python train.py --train_examples=39062 --hop_length=160 --spec_augment=false --cond_dim=256 --norm="layernorm" --norm_position="pre" --mlp_ratio=4 --head_dim=64 --parallel_block=false --expert_mlp_ratio=0.25 --experts_per_token=2 --layers=12 --learning_rate=0.0036 --adamw_lr_other_params=0.001 --lr_schedule="cosine"
Rows from expert 19 of block 5, named by matrix and row number. Rows with one number belong to one neuron. Each number is 50 + 12 x the weight over the matrix's rms, rounded and kept within 0 to 99. All counts start at 0.
# up: expert up (model.blocks.5.mlp.up, 32x32x128), inputs 0-127
# down: expert down (model.blocks.5.mlp.down, 32x128x32, transposed), outputs 0-127
up.18:41 51 41 58 68 35 51 40 47 32 45 51 33 47 64 30 17 52 29 68 49 47 48 55 56 45 51 48 46 65 48 57 37 46 47 59 64 63 36 47 51 51 46 34 59 66 52 57 41 40 45 56 60 44 39 43 52 53 48 59 39 61 52 64 44 54 52 47 62 60 51 46 62 73 51 46 43 41 70 34 47 60 61 43 48 58 57 45 54 62 46 55 53 64 33 42 50 63 46 39 43 68 62 49 51 49 68 41 61 56 55 70 46 58 40 39 47 39 50 44 48 23 46 61 63 51 39 37
up.19:42 60 54 42 55 38 48 51 50 44 32 38 45 46 61 62 60 64 38 36 73 37 51 45 59 65 60 46 62 44 41 32 33 58 71 45 27 65 54 63 42 55 52 65 56 50 72 53 30 49 54 63 61 61 44 50 44 29 32 55 31 63 68 59 33 38 44 29 36 67 77 65 39 64 38 49 69 49 57 39 48 67 51 21 28 53 49 69 42 25 74 45 61 27 38 21 56 49 45 65 41 63 68 50 49 51 67 49 38 58 42 61 55 40 47 62 57 61 62 28 56 49 59 30 42 58 35 52
up.20:48 62 83 50 54 54 72 45 55 44 59 40 31 70 70 54 61 48 40 19 75 56 40 58 77 51 55 49 65 56 75 58 49 30 49 40 48 59 31 37 27 42 40 45 43 35 61 43 41 51 41 59 45 36 35 85 58 37 38 53 73 63 60 42 57 30 29 58 39 22 80 44 54 73 44 53 63 28 38 65 48 74 45 48 55 26 31 74 53 72 49 51 40 55 43 67 52 53 46 46 34 51 53 52 35 28 47 34 43 48 39 40 36 69 41 68 63 57 44 26 52 62 62 46 51 52 43 55
up.21:50 57 39 51 52 25 37 58 45 52 53 46 38 30 45 30 49 42 58 45 61 54 57 45 29 43 59 67 61 54 38 42 39 34 50 61 65 47 55 73 65 80 63 63 56 46 48 37 43 42 51 50 43 61 53 38 62 53 35 49 58 55 37 36 38 74 43 37 56 37 56 62 37 46 39 52 39 56 55 38 54 59 55 51 33 62 44 53 58 52 52 69 53 35 59 35 49 41 43 56 61 54 48 34 51 58 50 53 75 45 57 63 37 48 47 52 54 56 65 51 51 47 61 43 48 80 36 41
up.22:63 62 56 54 50 52 58 25 73 35 47 45 52 33 46 56 36 58 52 78 50 34 54 65 40 51 49 61 52 52 62 54 37 28 43 59 60 51 41 39 63 52 68 39 60 86 33 74 54 39 74 56 42 54 52 34 37 55 52 45 47 43 64 62 40 46 48 69 46 41 54 38 46 55 51 50 53 37 57 45 58 45 47 48 42 46 38 53 46 37 71 46 42 66 35 54 41 53 38 38 47 48 37 33 39 48 56 44 41 60 58 21 66 64 61 58 54 39 58 49 35 40 52 50 30 65 66 56
up.23:62 40 54 44 32 52 58 35 55 48 58 37 54 66 45 46 61 55 31 33 37 72 52 54 39 49 57 54 62 35 55 58 66 53 46 46 34 45 35 55 37 43 47 63 51 44 51 65 44 59 32 69 60 55 66 28 51 60 64 51 44 58 62 70 42 51 54 55 35 53 41 68 30 59 39 56 73 56 51 58 52 55 46 30 35 52 43 58 56 66 55 32 46 47 44 48 74 29 48 62 39 50 57 36 53 41 56 34 61 57 43 52 59 63 67 49 60 20 47 39 42 32 61 37 63 47 38 48
up.24:58 69 54 37 33 22 43 59 41 54 36 43 45 49 43 59 53 54 53 50 69 62 64 68 48 69 71 52 46 53 51 45 50 58 72 19 47 49 45 43 36 42 61 66 38 42 69 43 51 41 49 45 66 47 62 43 56 36 59 53 50 49 34 62 67 60 23 32 13 59 59 48 64 14 46 39 65 55 61 49 48 61 35 52 34 57 32 44 29 54 70 44 37 66 50 34 75 63 49 60 55 54 76 41 50 75 50 71 32 80 40 42 61 26 54 36 27 54 53 44 50 72 52 23 50 44 45 80
up.25:29 45 50 59 66 32 53 64 71 50 52 35 62 73 48 20 41 49 58 52 40 56 52 48 20 57 39 59 71 58 69 52 51 47 28 50 56 51 65 61 62 55 63 13 75 46 42 79 77 23 70 46 62 66 52 16 49 55 60 40 60 50 33 36 51 62 33 69 52 36 53 53 37 55 41 47 54 46 45 56 72 46 42 54 50 39 65 54 73 55 41 66 46 88 38 60 29 47 41 57 25 36 34 45 61 38 51 87 18 54 76 49 36 58 46 27 46 13 62 36 34 25 57 37 51 64 66 45
up.26:53 66 66 72 82 62 38 63 49 45 55 44 23 50 63 62 52 35 15 24 38 59 52 60 58 45 21 46 36 54 43 50 30 66 50 32 35 49 65 38 55 50 53 46 78 59 71 50 38 45 34 27 60 50 39 92 88 26 14 63 67 52 41 59 41 12 58 52 32 29 78 56 76 73 50 34 75 80 36 18 56 30 48 71 52 61 32 95 61 50 29 68 47 72 41 33 51 56 36 56 49 45 47 53 68 66 61 44 30 75 54 49 42 23 42 58 53 49 48 19 60 72 49 64 36 19 35 54
up.27:65 56 35 45 46 30 47 36 58 66 46 33 34 62 44 36 38 72 57 49 65 58 23 53 50 55 46 94 40 61 77 40 53 31 37 54 56 71 77 44 51 50 72 47 58 57 22 35 68 58 48 56 49 87 40 29 36 44 64 16 57 63 46 54 55 66 37 54 55 51 41 52 22 31 39 48 78 37 45 44 43 53 63 63 68 56 63 38 40 62 41 57 39 56 56 52 39 53 41 63 38 32 47 50 49 62 53 62 43 42 40 50 51 53 49 52 56 49 26 41 45 43 48 51 50 49 54 49
up.28:47 60 55 49 71 43 40 64 53 49 55 55 31 62 69 43 57 44 45 37 55 63 54 46 56 40 47 59 45 45 58 58 46 62 37 58 34 46 50 33 26 55 47 70 60 35 40 43 53 46 53 37 61 55 54 47 70 41 48 62 40 59 50 24 52 36 35 61 42 57 49 52 54 56 66 53 51 46 36 45 42 65 52 50 41 64 46 52 59 60 35 48 52 33 53 40 46 40 71 42 39 53 56 50 72 55 47 50 45 45 32 68 66 38 52 52 27 42 42 58 48 57 52 55 56 50 41 52
up.29:39 63 50 63 46 55 50 50 38 48 54 57 47 66 48 49 41 48 47 49 41 62 51 47 34 36 35 54 54 42 48 46 65 58 61 53 67 33 59 42 58 41 39 41 42 30 49 47 46 55 50 46 49 57 41 52 57 53 49 45 55 57 23 63 51 65 45 72 51 35 32 56 43 43 62 62 49 49 43 49 51 36 47 70 54 61 42 39 55 68 38 54 44 55 56 51 45 51 30 66 70 42 48 44 42 37 44 57 62 45 60 44 46 37 63 45 59 48 50 59 31 45 48 71 44 66 61 50
up.30:44 30 15 65 22 56 60 30 50 92 46 69 48 41 63 30 38 58 46 60 64 44 58 58 57 62 32 42 35 27 53 46 59 52 46 59 71 42 35 48 37 50 56 42 60 71 53 61 39 62 38 60 28 32 58 26 45 69 58 48 35 32 53 74 46 44 71 77 47 29 33 44 77 48 40 48 29 48 65 47 41 25 32 68 45 53 72 26 58 46 43 67 64 37 50 58 34 50 55 39 55 55 42 72 45 55 43 39 62 69 88 28 69 59 41 45 53 39 49 40 47 57 53 61 55 59 60 59
down.18:42 63 41 68 74 62 32 74 54 55 64 45 44 48 41 58 49 50 68 44 40 70 36 46 46 47 66 59 60 52 62 41 62 60 60 64 62 61 56 39 55 28 80 78 52 46 46 53 50 55 59 48 61 50 50 50 33 53 59 47 41 43 49 75 38 44 64 64 36 31 46 60 45 40 65 45 59 62 74 64 46 48 70 50 60 55 56 56 43 64 51 53 39 64 76 62 37 44 37 53 66 42 38 42 45 38 49 40 56 55 42 47 60 42 64 35 68 52 49 47 67 63 38 54 30 49 66 45
down.19:47 39 62 48 47 32 53 77 57 55 68 49 62 73 42 27 57 50 61 59 18 66 48 59 31 33 61 73 62 62 76 72 56 57 24 50 57 58 64 32 65 51 44 41 50 38 60 37 59 52 35 35 33 65 69 66 47 68 69 80 58 51 44 32 67 58 41 78 69 54 49 42 43 44 74 50 25 55 40 72 49 44 45 58 55 44 37 39 65 62 63 41 36 61 68 77 41 63 58 35 57 38 77 39 56 57 39 59 73 47 44 26 34 53 35 61 47 50 53 61 46 50 33 73 21 48 43 39
down.20:58 65 72 35 56 44 50 38 49 33 19 56 28 59 38 22 39 53 49 20 85 33 61 74 63 39 33 50 60 36 58 31 42 71 08 51 51 65 69 68 34 49 57 59 42 38 49 28 45 81 57 47 17 56 59 48 71 60 59 57 56 56 35 54 43 54 49 20 51 38 46 70 60 45 43 56 63 73 61 59 50 70 67 46 28 55 44 59 42 71 64 39 65 39 71 35 64 42 60 36 33 18 36 64 65 43 38 52 56 63 45 69 40 41 60 60 69 56 44 63 48 53 60 46 45 39 55 37
down.21:55 49 39 38 37 50 58 45 44 35 47 55 50 51 49 38 51 58 36 53 64 58 64 52 56 70 26 51 54 54 25 48 45 36 44 30 57 42 39 58 44 56 58 41 29 50 51 47 52 49 56 30 45 37 54 48 56 48 47 53 48 22 43 40 54 36 43 41 45 55 44 49 40 68 52 58 43 72 46 52 70 56 49 47 65 38 48 32 37 35 50 49 60 45 66 58 56 38 41 46 44 33 39 73 49 60 52 50 49 40 60 45 66 56 50 52 46 56 49 60 53 48 61 39 49 49 33 56
down.22:52 52 45 52 44 35 53 45 43 49 48 42 42 58 58 43 35 38 53 58 40 37 37 40 63 35 50 52 56 43 37 43 46 43 45 55 68 77 52 39 31 27 38 35 54 26 64 61 44 63 52 58 70 54 49 45 47 40 58 58 59 48 35 40 57 72 42 53 47 48 62 60 49 43 46 55 52 44 47 34 33 11 40 49 62 59 61 60 49 42 70 37 47 45 45 31 67 53 38 55 43 59 56 39 62 46 43 66 40 52 46 28 57 80 50 45 46 56 41 68 55 68 53 65 39 38 43 60
down.23:61 60 47 43 36 57 59 60 53 58 57 56 58 49 43 46 45 51 44 39 58 77 52 53 59 61 40 53 58 40 53 34 59 45 55 49 61 63 38 67 70 51 43 61 55 49 56 31 68 66 48 67 82 43 46 23 42 33 33 71 33 44 38 48 50 57 52 52 52 55 37 52 49 64 61 60 66 46 45 39 41 49 66 44 37 31 53 49 33 67 44 48 54 43 49 50 52 33 67 43 36 45 71 41 52 46 54 53 82 46 31 55 25 37 64 46 66 59 40 37 45 43 81 40 76 42 49 33
down.24:56 53 52 57 66 64 66 56 52 19 36 54 51 39 80 62 33 24 79 27 70 47 55 58 42 66 54 37 51 19 40 25 50 52 71 46 52 39 47 91 63 61 79 42 52 46 52 43 49 44 62 39 49 57 52 46 48 61 67 46 35 45 60 43 55 47 39 44 64 58 54 35 57 68 58 32 64 70 70 61 29 51 51 48 36 35 54 12 43 44 62 58 40 33 62 41 60 45 67 30 39 50 60 64 47 51 69 56 36 42 41 67 54 38 44 66 58 62 46 80 52 59 62 52 63 46 41 32
down.25:48 46 39 36 56 48 63 66 55 48 73 51 76 74 53 25 30 46 67 47 41 52 35 49 24 45 50 40 55 56 55 50 39 46 43 59 48 59 61 57 60 44 77 26 54 69 33 72 67 47 37 37 55 62 61 62 67 63 56 19 40 46 33 39 78 49 44 64 76 72 36 67 33 32 72 51 50 55 47 50 55 45 43 59 51 42 77 16 62 63 37 47 39 82 29 61 12 57 66 53 56 40 49 33 43 50 55 34 54 52 63 40 47 45 63 69 37 62 46 53 44 62 35 53 69 40 58 58
down.26:56 39 68 47 55 56 41 57 59 44 37 52 49 60 25 46 63 63 21 52 72 58 77 76 37 60 33 21 51 42 29 37 51 58 38 55 24 17 65 72 59 61 74 61 89 39 44 23 44 47 62 50 24 71 50 66 52 47 20 83 12 08 47 25 52 57 45 29 54 53 39 62 65 51 55 57 86 54 30 15 26 79 69 45 56 21 43 30 59 35 48 66 55 48 48 42 40 38 60 40 37 54 35 48 24 63 60 40 76 67 68 20 63 33 43 48 43 65 91 58 60 34 75 41 48 50 57 36
down.27:52 37 36 55 62 49 50 35 53 54 50 40 50 57 60 40 43 42 69 24 55 50 40 50 40 42 57 57 68 32 50 51 52 52 50 80 68 60 56 63 48 49 39 44 31 45 21 27 36 64 40 52 26 58 67 48 65 64 73 36 34 58 36 62 34 52 57 42 57 74 30 46 52 46 58 52 62 50 39 54 61 44 53 63 46 41 54 52 40 61 41 46 51 55 43 39 30 51 59 66 66 26 55 44 40 50 56 58 62 48 36 50 61 56 50 68 75 47 35 64 41 55 27 48 68 53 62 62
down.28:53 42 55 48 42 42 57 28 57 34 34 49 52 43 43 61 42 60 27 46 37 30 52 53 52 48 67 56 42 63 44 52 41 58 52 50 55 32 26 68 34 55 60 42 54 76 48 53 46 37 41 63 56 64 51 46 44 49 40 60 45 43 60 67 51 44 44 40 50 57 59 54 61 35 48 46 50 49 54 46 46 52 75 47 49 54 44 44 40 46 43 34 50 57 31 36 45 44 56 56 56 52 36 54 58 52 35 36 37 52 54 47 60 46 61 55 71 28 53 46 56 45 70 45 41 39 45 53
down.29:35 32 51 57 63 25 57 48 55 38 52 46 46 52 55 53 38 43 39 41 47 38 46 57 29 38 52 44 37 66 47 72 50 62 39 46 48 64 35 44 62 52 58 59 52 48 68 55 57 46 42 35 48 48 51 48 68 66 69 43 47 51 32 37 56 55 45 45 38 49 43 39 48 43 74 56 28 41 52 47 66 38 59 55 58 46 44 49 50 42 51 60 43 48 64 60 44 47 34 40 46 53 39 38 45 40 41 54 61 36 45 63 36 58 36 44 23 38 60 71 55 69 51 50 42 39 52 52
down.30:57 80 39 69 39 55 62 41 20 41 65 52 48 36 28 38 65 54 47 45 47 61 45 45 53 58 59 53 46 37 63 69 65 31 36 48 52 60 62 53 40 44 62 20 63 58 52 43 57 34 66 38 37 55 45 36 42 57 60 59 51 37 75 22 60 55 52 63 48 43 58 45 48 30 34 58 25 51 51 39 46 38 45 47 45 35 47 74 48 36 66 35 51 52 44 67 56 56 44 72 51 58 64 38 66 54 47 41 43 37 59 33 36 60 47 51 51 43 43 40 59 38 41 53 41 33 60 27